python train.py --model="text-conditioned image flow-matching model" --dataset="rendered scenes of coloured solids on a plain floor" --train_examples=48750 --image_size=48 --horizontal_flip=false --conditioning="text" --arch="uvit" --objective="flow_matching" --cond_dim=256 --tokenizer="word" --vocab_size=63 --text_encoder_width=128 --text_encoder_layers=8 --text_encoder_norm="rmsnorm" --text_encoder_norm_position="pre" --text_encoder_activation="silu" --text_encoder_mlp_ratio=6 --text_encoder_head_dim=64 --text_encoder_fused_qkv=false --text_encoder_bias="all" --text_encoder_qk_norm=false --text_encoder_parallel_block=false --text_encoder_inner_norm=false --text_encoder_moe="top_k" --text_encoder_num_experts=8 --text_encoder_moe_every=2 --text_encoder_expert_mlp_ratio=1 --text_encoder_experts_per_token=2 --text_encoder_shared_expert=false --text_encoder_positions="rope" --cond_dropout=0.1 --logit_normal_time=true --norm="rmsnorm" --norm_position="pre" --hidden_act="quick_gelu" --mlp_ratio=2 --head_dim=48 --fused_qkv=false --qk_norm=false --layer_scale_init=1.0 --parallel_block=false --inner_norm=false --moe="expert_choice" --num_experts=16 --moe_every=2 --expert_mlp_ratio=1 --experts_per_token=2 --shared_expert=false --patch_size=[8, 8] --layers=12 --width=128 --positions="relative_bias" --residual_init="none" --optimizer="adamw" --learning_rate=0.0019 --beta1=0.95 --beta2=0.98 --eps=1e-08 --max_grad_norm=1.0 --max_steps=19300 --batch_size=64 --epochs=25.3 --lr_schedule="cosine" --final_lr_fraction=0.05 --warmup_steps=960 --weight_decay=0.06
Rows from block 7 of the denoiser of a small text-conditioned image flow-matching model, named by matrix and row number. Rows with one number within an expert belong to one neuron, the router's apart. Each number is 128 + 24 x the weight over its row's rms, rounded and kept within 0 to 255. All counts start at 0.
Before each expert's rows are labels from the 100 images, of 14976 (inputs lightly noised), where the router gives the expert most weight on average: "top examples" is what is common among them; "patch colour" is the nearest of a few named colours to the mean colour under the peak. Only what is clearly more common there than usual is listed. The data: rendered scenes of coloured solids on a plain floor. In brackets: how many of the 100.
# router: router (model.blocks.7.mlp.router.weight, 16x128), inputs 0-127
# up: expert up (model.blocks.7.mlp.up, 16x128x128), inputs 0-127
# down: expert down (model.blocks.7.mlp.down, 16x128x128, transposed), outputs 0-127

# expert 14
top examples: black object (64); its colour: black (49)
patch colour: white (26)
router.14 [ 86 108 123  96 141 124 121 197 131 139 102 127 128 151 166 119 151 116 116 162 119 114 123 133 136 156 127 147 119 123 163 132 106  99 114 154 101 127  74 137 155 149 124  94 143 143 103 131 140 117 134 140 111 111 203 120 147 148 169 165  89 127 129 106 148 154 119 111 144 147 113 132 150 126  64 137 127 128 139  85 107 136 106 137 136 123 124  99 152 117 146 104 155  96 113 142 155 128  89 135 110 161 123 150 115  98 214 141  82 130 147 164 122 129 125 119 132 142 154 158 123 135 145  99 110  98 130 116]
up.0 [116 123 125 135 139 144  89 127 127 134  96  98 158 117 159 126 127 115 133 180 150 155 147 137 139 136 154 132  95 118  74  86 129 131 142 168 125 147  78 124 122 130 126 108 105 164  90 142  80 130 113 149 126 113 146  88 152 153 114 170 150 122 149  96 132 120 130 110 124 159 140  96 109 154 152 153  90 105 112 109 148 153 122 128 149 109 125 121 122 121 135 128 104 148 120 162 158 143 124 140 141  88  86 179  63 141  88  75 120 132 163 147 123 131 131 133 169 133 163 135  92 138 152 109 100 143 139  89]
down.0 [143  94 157 137 156 103 170 186 110  97 150 170 123 135 116  95 119 135 111 102 114 113 129 102 136  99 134 140 147 109 159 102 125 127 156  95 132 109 139 126 123  88 147 149 131  97 135 150 152 150 137 132 144  91  93 144  99  99 119  78  84 115 103 154 126 126 160 158 111 104 126 153 130 118 103 122 150 147 131 169 151 102 134 130 109 155 130 172 124 151 127 105 108 129 137 131  87 132 143 103 127 126 183  92 187 104 151 153 127 131 136  87 131 112 119 142 131 140 101 101 170 130  61 157 148 123 122 129]
up.1 [117 128 135 155 103 106 136 155 136  92 155 130 143 156 144 191 108  93 134 119 110  93  84 117 138 113 137 132 130 121 135 118  88  96 140  81  54 134 148 112 142  86 124 128 131 120 124 154 141 189 135  99  92 170 141 108 131 108  94 136 120 109  97 180 132 128 131 102 143 131 126 116 132 118 100 132 164 166 157 112 135 117 142 161 109 107 136 158 160 139 102 173 141  84 138  77 123 122 121 115 109 131 161 125 140 115 136 144 159  82 125 152 149 159 117 131 110 143  95 116 135 106 150 136 143 123 164 123]
down.1 [142 123 115 109 150 134 150 112 140 150  94 129 124 118 125  79 133 168 114 135 119 140 143 120 117 107 139 145 138 143 167 118 177 151 116 175 179 129 142 124 111 144 136 135 129 130 150 110 142 105 124 193 130 125  80 149 142 162 155 104 134 130 140 111 104 151 126 163  80 124 159 134 157 147 135 117 129 149  92 124 110 120 105  85 139 183 129 102  88 147 157  91 105 174 129 167 141 170 145 115 148 120  76 127 143 102  95 135  80 137 145 104 122  88 127 155 145 120 123 134 140 173  94 148 125 120 106 115]
up.2 [140 112 155 124 134 160 173 137 147 149  95  97  95 137 141 130 147 102 155 136 126  97 166 103 134 144 125 149 161 119  67 109 160 124 118 113  82 118 135 118 149 171 138  80 121  94 138  84 138 124 151 124 116 154 130 149 125 130 158 157 114 120 169 149 177 148 146 172 132 142 111 133 120 127 133 105  85 130 106 105 126 137 116 127 129 122 164 128 144 105 152 127 170  65 162 100 135  88 117  95  98 155 131 184 117 144 133 115 127 113  92 159 119 105 122 142  96 154 101 117 141 104 100 145 116 113 135 153]
down.2 [143 128 124 142  97 112  81 157 113 108 168 163 144  97  85 139  94 119 108 118 132 147 105 152 134 122 152 120 120 154 179 128 128 169 148 151 135 134 148 119 112  96 137 200 110 149 150 140 150 147 121 119 139 110 102 112 124 108  84 106 139 119 100 122  75 156 109 119 105 119 171  94  76 138 113 128 179  93 115 141 116 118 148 154 134 144 103 148 113 162  98 136  66 189 114 127 110 141 129 152 163 131 105 104 123 119 122 152 141 137 138  96 133 142 151 152 144 105 135 131 130 166 126 123 149 149 133 122]
up.3 [110 133 134 110 102 135 137 112 121 128 165 141 128 115  95 161 134 114 134 106 145  91 123 126 105 117 120 138 128 145 169 104  99 142 109 106 103 156 163 120 108 113 146 163 122 133 166 158 153 173  96 117 115 177 103 103 140  79  68  93 142 111  83 144  94 100 108  97 171 120 176 123  86 116 113  94 161 132 143 141 109 102 131 137 146 107  60 152 128 143  88 135 117 125 131  80 112 154 142 102 111 142 144 114 135 102 124 138 126 107 148  99 140 169 117 137 104 118 129 117 145 155 127 139 162 139 158 109]
down.3 [157  97 124 124 148 141 156 123 165 135  96 126  97 151 148  84 102 118 135 145 132 122 138 119 118  98 120 148 127 154 158  92 176 144 107 160 140  89 153 101 138 125 124 119 115 153 108  91 128 100 133 204 141 144  90 150 125 165 153 105 123 122 137 118 137 101 134 172  77 125 110 104 146 117 154 100 119 129 136 124 127  91 109  91  93 134 199 113 100 152 127  86 106 124 115 173 122 140 102 113 153 115 138 129 164 118  94 119 110 113 130 111  76  81 119 126 126 136  88 132 131 116 108 128 120 142 114 114]
up.4 [122 165 119 109  92 118 122 168  86 162 168 139 119 125  99 129 104 109  99 114 137 108  73 109 111 111  83 123 117 162 171 144  99 132 151 121 106 112 128 105 149 158 133 128 154 164 118 122 153 174 132 112  74 157 152 110 109 116 131 135 144 169 100 127 136 128 108 121 129  88 122 135 128 140 124 122 152 158 165 136 139 139 121 137 156 133 119 116 146 179 127 135 155 141 115 160 126  79 150  94 134 132 112 105 170 108 156 117 125 109 107 151 145 159 126 157  60 101 122 136 142 150 108 128 190 117 122 106]
down.4 [158 134 100 145 137 164 142 113 165 113  77 110 128 136 129 112 136 116 151 144 154 141 150 146 132 163 161 141 109 121 110 136 160 142  86 149 145 112 152 135 109 111 129 133  68 121 137 132 139 113 121 182 165 125 101 144 119 159 120 110 142 100 139 136 146 145 150 145 122 137 141  98 121 125 135 166 116 125  79 122 111  99 116 120  95 132 135 116  81  94 121 137  95 141 126 115 126 207 119 191 123 112 146 156  74 110  88 135 131 156 148 116  98 108 127  94 171 142 127 125  98 105 141 148  81 157 142 126]

# expert 5
top examples: count: one (100); its colour: black (26); its colour: green (25)
patch colour: pink (51)
router.5 [155 119 184 109 169 124 126 152 149 105 141 175 105  94 141 108 142 155 135 163 109 157 151 146 168 127 115 114 141 105 143 152 124 107 142 160 136 163 125 123 129 155 154 107 146  93 145 132 112 110 123 146 143 106 146 138 150 108 151 134  79 122 135 139 123 163 130 109  96 128  99 154 109  94 123  47 146 112 146 125  97 138 113  89 100 118 103 110 125 108 128 110 130 118 126 128 117 110 143 110 134 113  86 102 161 109 142 146 126 138 150  74 120 103 160 133 161 165 138 129 169 128 134 167 166 124 192 145]
up.0 [ 95 120 108 140 136 116  85 182 118 158 156 126 144 124 109 141 137 139 109 132 153 126 108 116 123 147 110 123 151 157 143  23 112 159 138 125 153 124 150  97 102 152 142 120 135 132  69 173 196 144 119 137 135 155 140 119 120 140  95 125 100 110 116 130 123 193 130 117  95 146 158 132  97 171 132 126 120 119 157 124 139 118 103 123 151 169 120 125 124 171 164 119 116 191 144 134 126 134 130 106 137 143 119 132 140 127 114 165 137 132 105 140 171 148 126 112 138 115 145 162 118 137 144 151 140 133 123 112]
down.0 [133  84 157  97 153 128 157 160 149 170  96 135  92 150 108 155 133 132 112 144 136 122 149 154 150 153 155 101 131 160 161  89 114 132 158 114 134 166 152 149 155 131 129 131 131 115 116 176 129  96 125 147 126 183 130 114 166 127 131 135 140 140  93 118 125 116 104 114  80 103 123  98 112 112  95 163 144  88 184 111 131  96 118 182 116 117 145 136 119  87  80 124 108 143 145 124 116 119  97 130 124 144 136 129 113 184 138 104 149 120 137 142 139 116 143 141 145 167 163 108  75 120 161 146 143 147 155 131]
up.1 [138 153 196 108 184 126 129 154 165 105 130 168 125  95 152 112  98 164 101 122 129 136 122 127 123  86 132 109 134 115 163 125 140 122 110 119 126 142 138  87 137 125 109  96 183  77  94 109 116 166 116 121 119 109 109 128 152 110 148 140 104  98 119 116 138 129 162 131 108 113 114 148 141  91 119 124 152 137  99 153 158 143 180 108  85 149 121  87 114 124 131 133 152 135 143 115 133  86 111 137 152 113 117 125 148 110 142 140 161 137  76 104 114  89  85 118 147 126 152 111 161 143 115 158  96 138 173 107]
down.1 [139 110  87 142  92 131 129 120 132 144 111  87 127 160 106 162 146 102 153 134 137 117 114 129 150 143 147 139  90 144 104 156 131 154 155 120 139 116 143 175 141 112 125 169 102 164 143 139 145 104 140 136 123 170 160 131 112 133 106 107 126 131 153 106 108 133  85 144 141 168 143 120 116 172 138 110  88 124 151  97 119 119  82 154 174 125 144 142 120 107 119 145  80 134 120 121 158 169 121  96  86 160 157 161 101 173 117 143 132 128 152 179 129 156 167 110 106 130 108 134  84 129 156 113 133 131  68 141]
up.2 [124 101 184 137 177 142 120 175 181 107 150 163 120 120 144 102 100 141 113 136 137 139 114 145 141 111 132 144 146 134 143 144 168 132 122 108 139 129 167 124 150 118 136  97 162 109 103 101 136 148  91 144 110 186 134 150 156 119 141 111  66 101 111 100 105 133 138 160  82 112 122 133 161 151 124 120 129 140 163 117 102 143 174 116 108 183 147 119 149 129 137 105 137 160 160 134 149 108 128  81  94 150 119 151 169 124 106 149 168 126 103 143 111 108 117 135 120 150 117 118 134 140 109 186 134 141 119 117]
down.2 [117 160 119  74  90 145 135  76 148 121  94 106 118 152 138 160 133 122 162 123 128 108 165 105 133 129 158 131  83 110  86 158 141 141 124 128 119  81 150 137 110 130 110 137  88 135 184 127 134 127 177 128 124 114 122 149  77 136 104 124 177 132 176 156 137 154 114 127 168 158 163 158 106 111 141  98 109 128  84 134 159 127  83 124 181 115  96 115 132 138 136 146 108  94 128 103 140 144 128 162 133 120 153 167  84 145 134 143 120 148 124 125 116 140 130 108 117  89 112 135  97 116 120 117 112 130 115 113]
up.3 [117 133  97 129 135  94 142 145  65 124 125 147 143 138  86 115 145 127 143 113 117 140 142  92 155 115  82 123 161 111  79 111  95  85 143 156  90 162 114 132 129 133 141 107 160  87 144 121 138 155 111 131 156 110 136  81  79 115 140 134 144 148 150 111 112 169 121 118 177 120 126  86 135 128 151 122 136 137 114 175 113 133 182 130 133 113 111 115 112 120 157 124 166  88 100 115 104 121 163 116 116 148 108 147 125 119 151 135 112 121 125 118 165 126 103 120 104 100 136 112 190 137  87  93 137  95 155 131]
down.3 [129 128 148  90 125 139 126 101 133 170 121 113 138  91 120 153  95 127  97 180 178 117 144 129 132 154 161 130  84 169 155 114 163 186 146 138 132 123 109 136 114 129 120 132 106 144 114 138 101 118 163 144 131 129 142 140 133 137 116 138 166  97 133 142 133  98 102 117  88 143 156 115 104 103 152 134 128  99 130  89 186 138 120 139 121 102 149 107 118 122  86 152  90 157 161 150 147 155 110 178 164  95  97 123 108 143  99  89 148 121  89 122  81 150 141 149 121 136 130 132 124 142 167 135  97 151  96 115]
up.4 [165 135 125 139 139 135 102 118 161 158 110  98 121 150 106 170 127 139 116 138 158 112 124 100 159 154 139 130 154  99 104 128 131 102 111 162 144 105 118 110 101 154 133  94  63  97  98 135 131 148 132 139 137  87 123 152 106 146  90 121 159 148 153 148 171 177 136 111 123 121 142  84  97 130 186 126 125 134 109 120 134 135 184 125 136 173 120 116 138 159 148  85 107 145 108 127 129 159 167 142 115 158 127 178  75 108 100 117 125 101 103 164 102 102 100 101 126 121 128 142 107 115 128 149 132 143 150 135]
down.4 [124 174 141 106 108 144 147 123 113 102  97 142  94 128 118  94 112 102 151 142 119 131 116 153 142 111 134 155 108 165 148  93 143 121 116 132  81 142  97 172 146 136 144 116 143 124 125  85  90 109 119 115 129 152 117 145 133 114 194 132  93 143 137 115 160 108  89 164 144 154 127 134 149 132 107 124 150  68 134  97 140 141  93 129 173  75 174 110 146  81 118 158 127  93 177 159 139 105 104 103 155 117 130 118 124 126 162 118 120 116 106 134 111 109 106 153  75 120 116 128 143 142 131 106 117 102 119  96]

# expert 8
top examples: orange object (66); its colour: orange (53); light from behind the camera (50); count: two (45)
patch colour: pink (37)
router.8 [149 146 138 158 151 165 130  98 110 135 151 143 185  99 115 130 111 143  88 128 118 163 135 145 132 173 137 130 118 104 142 148 117 118 125 183 142 154 129 125 111 137 165 129 137 150 164 182 158  76 126 141 122 106 136 103 127 153 147 182 134  95 124  90 126 183  88 136  97  86 164  79 110 161  97 150 129 115 144 163 102 137 132 115 136 122 138 134 137 150 165 100 117 152 142 165 132 140 119 124 150 146  67 143 123 118 131 125 100 153 111 117 149 127 150 132 151 108 136 174 133 118 138 123 149 136 120 156]
up.0 [156 125 119 160 102 120 138 122 121 140 119 113  96  91 128 154 129 141 109 122 127 151 162  64 140 110 144 117 160  67  65 133 101 128 113 153 149 144 122 108 123 127 125 140 112  97 119 100 127  92 153 162 101 131 126 144 146 110 110 106 139 151 185 172 130 128 138 143 158 130 166  97 117  96 131  74 119 134 103 144 136 132 145 104 147 138 107 106  80 133 141  80 148 102 112 102 134 137 150 132 106 136 118 128  98 152 119 131  92 163 142 137 134  68 119  83 103  99  87 142 150 108  90 133 146 133 126 127]
down.0 [110 161 129  89 159 114 152 140 124 130 107 133 140 132 131 116 105 107 153 140 144  85  97 166 123 106 129 157 118 167 117 162 160 141 122 106  85 102 106 135 138 152 140  76 161 105 123 100 120 164 129 124 145 156 126 100  77 160 142 140 108 137 122 109 159 138 114 132 116 144  85 133 124 114  99 124 140 125 119  81 127 140 130 146 107  99 147  99 106 108 104 209 142 107 158 110 126 117  98 129 127 134 130 157 106 127 132 103 157  59  72 151 110 105 100 145 135 165 109 102 139 138 136 141  87 126 140 124]
up.1 [ 76 110 140 137 132 113 123 155 136 138 132 161 155 146 152 110 158 136 127 122 125 131  96 175 171 153 119 168 145 130 158 108 112  94 165 121 107 134 107 154 154 121 102 147 123 147 111 140 133 175  81 154 189 142 121  73 150 133 150 123 128 110  76  97 105 117 116 112 109 112 135 125 133 162  96 155 183 114 149 151 106 121 161 143 116 151 115 119 136  93 117 115 106 121 148 123 102 106  97 113 136 120 106 171 109 115 139 141 140 109 161 100 142 178 115 119 143 163 169 104 114 148 142 104 114 125 160 101]
down.1 [179 135 159 113 122 148 143 141 157 143 106 136 103 106 130  93  88 112 162 163 122 131 177 124 114  90 125 121 110 139 134  95 152 155 130 114 144 132 126 102 105 145 148  84 119 131 121  87 131  88 135 160 100 122 107 157 111 146 162 116 128 129 146 166 129 104 144 138 142 124 126 164 140  98 134  80 120 124 125 122 130 143 113  83 148 117 166 120 173 157 156 145 139 145 140 141 149 150 165 120 159 154 111 121 185 136  94 112 104 150  71 114 100 106 125 140 112 115 122 137 194 143 119 175  93 106 124 122]
up.2 [133  92 124 141 142 141 134 121 110 152 126 118 105 131 118 151 156 156 101  99 133 163 134  96 150 144 148 109 138  69  62 118 104  78 107 106 146 116 105 140 130 157 142 118  95 120 149 155 155  94 159 125 122 123 113 124 137 147 150 121 130 146 143 133 142 151  92 152 129 105 137 125  99 111 119 127 127 165 138 165  68 115 153 124 170 127 130 130 133 132 159  92 153  83 125 163  88 104 106  92  98 123 139 202 142 107 122 146 123 115 120 145 149 141 114 115  85 128  96 127 130  92 123 121 175 126 129 177]
down.2 [112 157 169 109 162 141 150 157 138 148  90 131 138 118 131  96  99 107 146 183 137  83 105 158 137  98  93 149 124 175 115 103 160 158 128 131 125 149 109  97 151 154 139  96 160 109  83  82  97 123 123 130 128 156 138 129 104 152 136 142 105 136 140  89 111  99 141 138 111 136 102 123 147 132 129 101 124 108 153  83 160 154 133 118 125 134 129  90 110 145 124 182 125 127 178 124 165 119 124 131 151 144  73 129 132 158 107  79 124 118 114 150 104  84 121 136 136 157 148 142 138 145 130 168 108 132  97 110]
up.3 [144 140 158  73  92 106 133 111 103 109 175 117  94 129  94  97 132 101 101 124 139 123  94 116 133 145 128 158 147 111 117 142 123 146 121 133 143 159 119 168 146 169 171 179 127 180 159 130  94 105 135 145 154 118 143 115 167 187 132 115 144 152 124 104 105  93 112 117  95 143 133 134 134 137  99 137 110 118  78 171 102 140 118  92 148 138 129 130 149 148 128 108  93 132 123 153 112 136 126 128 151 119  79 128 167 171 109 139 126 133 158 119 112 146 140 157 152  91 148 151  90 149 169 111 135 116 100 130]
down.3 [118 122 136 164 174 132 113 158 146 129  99 120 168 132 169 146 124 129 153 144 129 102 135 143 114 122 135 131 102 114 146 128 111 129 142  94 129  85 124 110 114 102 134  85 116  75  93 139 127 173  95  94 121 119 128 116  96 101 124 125 106  94 137 125 138 122 175 129 149 138 128 130 127  86 126 163 104 150 137  84 154 115 134 169 106  92 119 122  91 128 124 158 143 154 138  83 135 137  90 137  78 140 189 102 104  91 118 101 133 130 104 142 152 133 113  80 132 180 115 109 129 116 123 135  93 154 178 136]
up.4 [175 125 161 110 106 127 115 133  78 139 130 164 118 110 151 127 117 106  99 136  89 129 158 120  92 118 136 124 136 132 129 128 137 151 132 117 179 144 124 144  92 154 178 177 129 166  87 123 151 123 109 179 191 137  86 138 147  95  96  89 140 141  98 113 105 117 117 117 127  90 124 117 130 111 107 119 136  71 127 165 159 106 122 137 149 110 116 151 118 135  90  96 153 147 130 123 111 128 141 118 162 121 101 103 132 162 138 130 119 126 139  89 133 125 151 128 141  75 162 134 138 172  93 106 123 103 136 109]
down.4 [102 164 101 131 127 133 160 137 149 117 113 121 129 136 130 139 124 120 140 130 155 152 110 143 134 127 111 124 105 126 171 126 128 119 118 122 100 129 146 127 155 103 129  74  88 114 133 130 128 109  93  72  92 121 157 131  97 148 164 141 124 107 160 152 189 130 145 140 133 153 107 136 100 144 105 151 160 144 124  73 107 120 137 141 103 135 141 123 135 135 159 180 105 108 120 144 136 135 118 171 144 126 192 107 143 102 142 129 154 141  43 152  87 122 124 124 107 155  88 127 135  70 159 117 111 119 149 129]

# expert 10
top examples: count: one (100)
patch colour: pink (37)
router.10 [143 153 124 106 134 128 135 168 104  93 118 125 122 105 156 105 142 133 124 145 115 151 131 114 119 122 149 146 169 142 156 152 118  85 125 160 120 125 113 194 114 138 135 141 117 103 123  71  91 147 106 156 171 102  77 147 123 128 150 132 119 113 102 124 173 137 136 110 158 100  94 141 123  90 145 119 161 149 116 155 102 119 144 109 115 103 111 119  96  80 122 152 151 107 122 140  82 113 155 124 160 137  81 150 184 110 179 115 116 123 113 134 140 100 102 115 123 153 157 112 157 150 117 110 108 100 164 144]
up.0 [ 98 157 121 112 106 132  95 161 131 149 112 144 128 132  96  99 112 111 142 132 135 118  90 168 161 144 135 160 103 170 153 112 123 104  90 166 100 128 137 122  97 141 178 147 140 160 124 107 168 190 129 114 132 136 108 102 152 129 139 132 151  95 116 139 151 160  99 121 145 101  93 113 127 132 184 136 145 130 122 144  86 117 127 130 155 121 150 100 134 116  92 144 104 122 143 159  97 135 152 133 192 133 126 154 131 101 162 179 140 160 131 130 104 123 118 145  85 141 134 138 123 161 133 129  89  78 127 102]
down.0 [132 101 114 131 158 101 136 104 106 127 136 130  83  97 146 113 150 111 141 134 134 136 179 127  94 132  90 101 174  81 120 147  91 100 133  88 127 127 120  98 149 144 131 101 152  85 110 118 121  81 121 146 141 130 152 128 157 141 164 131  90 152 128 147  92 122 127 133 132 105 171 123 114 116  69 119 124 101 141 117 104 142 124 114 103  82 115  99 142 141 151  87 149 106 100  89 146 117  64 163 118 127 107  86 110 135 121 112  88 135 133 109  99 129 137  94 133  93 146 115 140 100  98 133 128 162 135 149]
up.1 [140 134 149 130 147 132 106 120 104 106 119 108 131 100 149 104 104 109 135 150 142 133  94 144 130 149 161 123 146  65  90 124 116  91 110 146 146 134 104 129 139 138 155 114  94  93 112 122 113  96 140 159 158  83 154 124 150 130 133 163 109 150 171 101 149 154 185 148  88 144 109 140 150 153 127 148 110 164  93 178 115 176 153  98 111 120 137 145 100 115 177 106 134  86 123 132 120 112 134 161 109 144 102 148 120 117 145 126 121 108 149 145 134 115 139  86 149  95  95 140 107  98 109 136  70 158 114 126]
down.1 [138 123  96 140 101 115 152 134 165 147 138 128 118 151 127 149 103 138 145 147 134 114 101 156 117 128 112 128  68 153 126 117 152 131 126 154 128 144 122 154 111 107 118 156 121 160 107 128  92 119 104 134 121 137 111 143 123 119 150 144 115  92 142 150 103  81  81 126 151 129 133 116 111 104 127 121 142  86 137  97 121  94 112 167 118 118 117  63 149 126  75 166 136 132 106 141 113 180  75 159 162 135 148 142 117 107 127  91 131 126 126 119 114  83 122 159 119 158 129 164 156 138 186  92  80  86 137 162]
up.2 [124 108 156 129 102 130 135 125 117 158 165 140  93 147 125 141 106 107 130  93 135 104 139 101 130 140  93 105  95 107 101 104 122 109 141 138 110  93  87  85 162 111 121 106 157 146 147 145 127 139 163 108 110 124 138 131  72 126 142 105 115 150 166 183 113 139 154 116 154 142 161 136 141  74 127 100 178 182 162 138 101 125 155 159 122 114 120 112 116 156 164 119 135  74 134 112 147 150 135 147 122 129 167 149 143  76 173 143 114 107 112 127 124 159 102 114 113 103 101 132 142  83 115 126 141 156 140 115]
down.2 [149 120 183 106 118 128 152 192 119 123  98 152 121 128 137 119 124  98 124 116 132 142 138 106 113 127 183 135 134 119 104 106 177 126 104 126 143 124 108 161 102  98 145 104 155 118 131 101 121 142 119 185 140 163  95 153 137 110 106 115  72 143 134 126 114 117 121 158 136 121 159  92 171  87  92 124 146 120 133 113 141 129 134 152 129 141 183 113 149 132 101 140 124 113 139  67 125 149 113 123  98 194 119 127 123 118 162 119 112 148  78 126 119  94 113 115 139  90 116 122 150 160  96 145 103 129 152 114]
up.3 [111 134 132 108 149 115 125 177 152  88 121 144 123  89 152 123 128 136 126 164 172 105 162 114 118 105 152 145 129 147 163 143 188 129 133 132  78 117 178 115  92 118 112 102 167 101 118 101 162 162 118 139 154 124 115 160 143 124 141 155 124 130  71 131 129 161 161 135 137 109 145 169 160 116  98 125 153 136 115 117 125 130 111 113 119  81 133  85 160  85 127 132 143 138 133 121 116 120  97 124 152 125  82 125 133 119 143 167 121 115 111 120 123 124  98 132 141 158 170 137 139 189 141 140  81  96 131 111]
down.3 [145 106  93 185 115 130 115  93 126 146 166 120 140 171 100 142 145 117 153 110 113 132 108 138 120 143  87  89 116  86  68 152  97 128 156 118 151 157 130  84 141 111 122 136 124 113 138 159 128 109 135  94  91 118 176 118 109 136 110 121 147 143 182 149 109 140 118 116 124 130 136 155 106 169 149 113  93 138 152 140 134 126 126 145 141 166 105 170 137 175 168 115 112 141 107 158 149 128 142 110 107 106 154 167 106 149  81 145 139 123 145 143 142 126 119 140 107 124  95 115 127  83 120 145 167 161 108 159]
up.4 [ 97 144 110 120 133 131 135 103 109 130 166 139 113 145 156 165  99 130 135 114 120 128 105 132 109 118  75  83 104 131 108 114 108 159 135  99 133 119 147  67 143  92 115 110 156 140 156 146 176 133 155  76  96 135 140 131 102 122 122 102 151 118 119 163 104 151 126 107 140 150 114 159 128 104 155  89 156 163 130 100 157 141  93 158 144 130 150 137 133 183 115 179 141 151 120 101 156 127 103 125 103 111 175 133 112 117 106 127 149 105  89 106 156 189 136 137 127 111 147  95 150 108 124 133 151  97 134 116]
down.4 [124 114 161 131  90 139 143 182 118 148  80 168 122  81 109 132 114 104 117 117 127 127 156 106 131 109 167 155 116 117 116 120 174 126  93 153 153 110 109 154 101 128 137 118 134 114 127 131 119 148 103 179 132 126 105 133 136  98 106 128  86 121 148 131 114 126 140 157 143 105 178  95 131 105 109 139 156 116 133 150 156 111 189 120 123 124 134 118 129 134 101 117 133 146 127 119 151 153 149 133 139 163  95 109 110  86 154 117 100 167 106 129 141  76  93 115 113  77 115 143  99 168  79 129  88 120 128  86]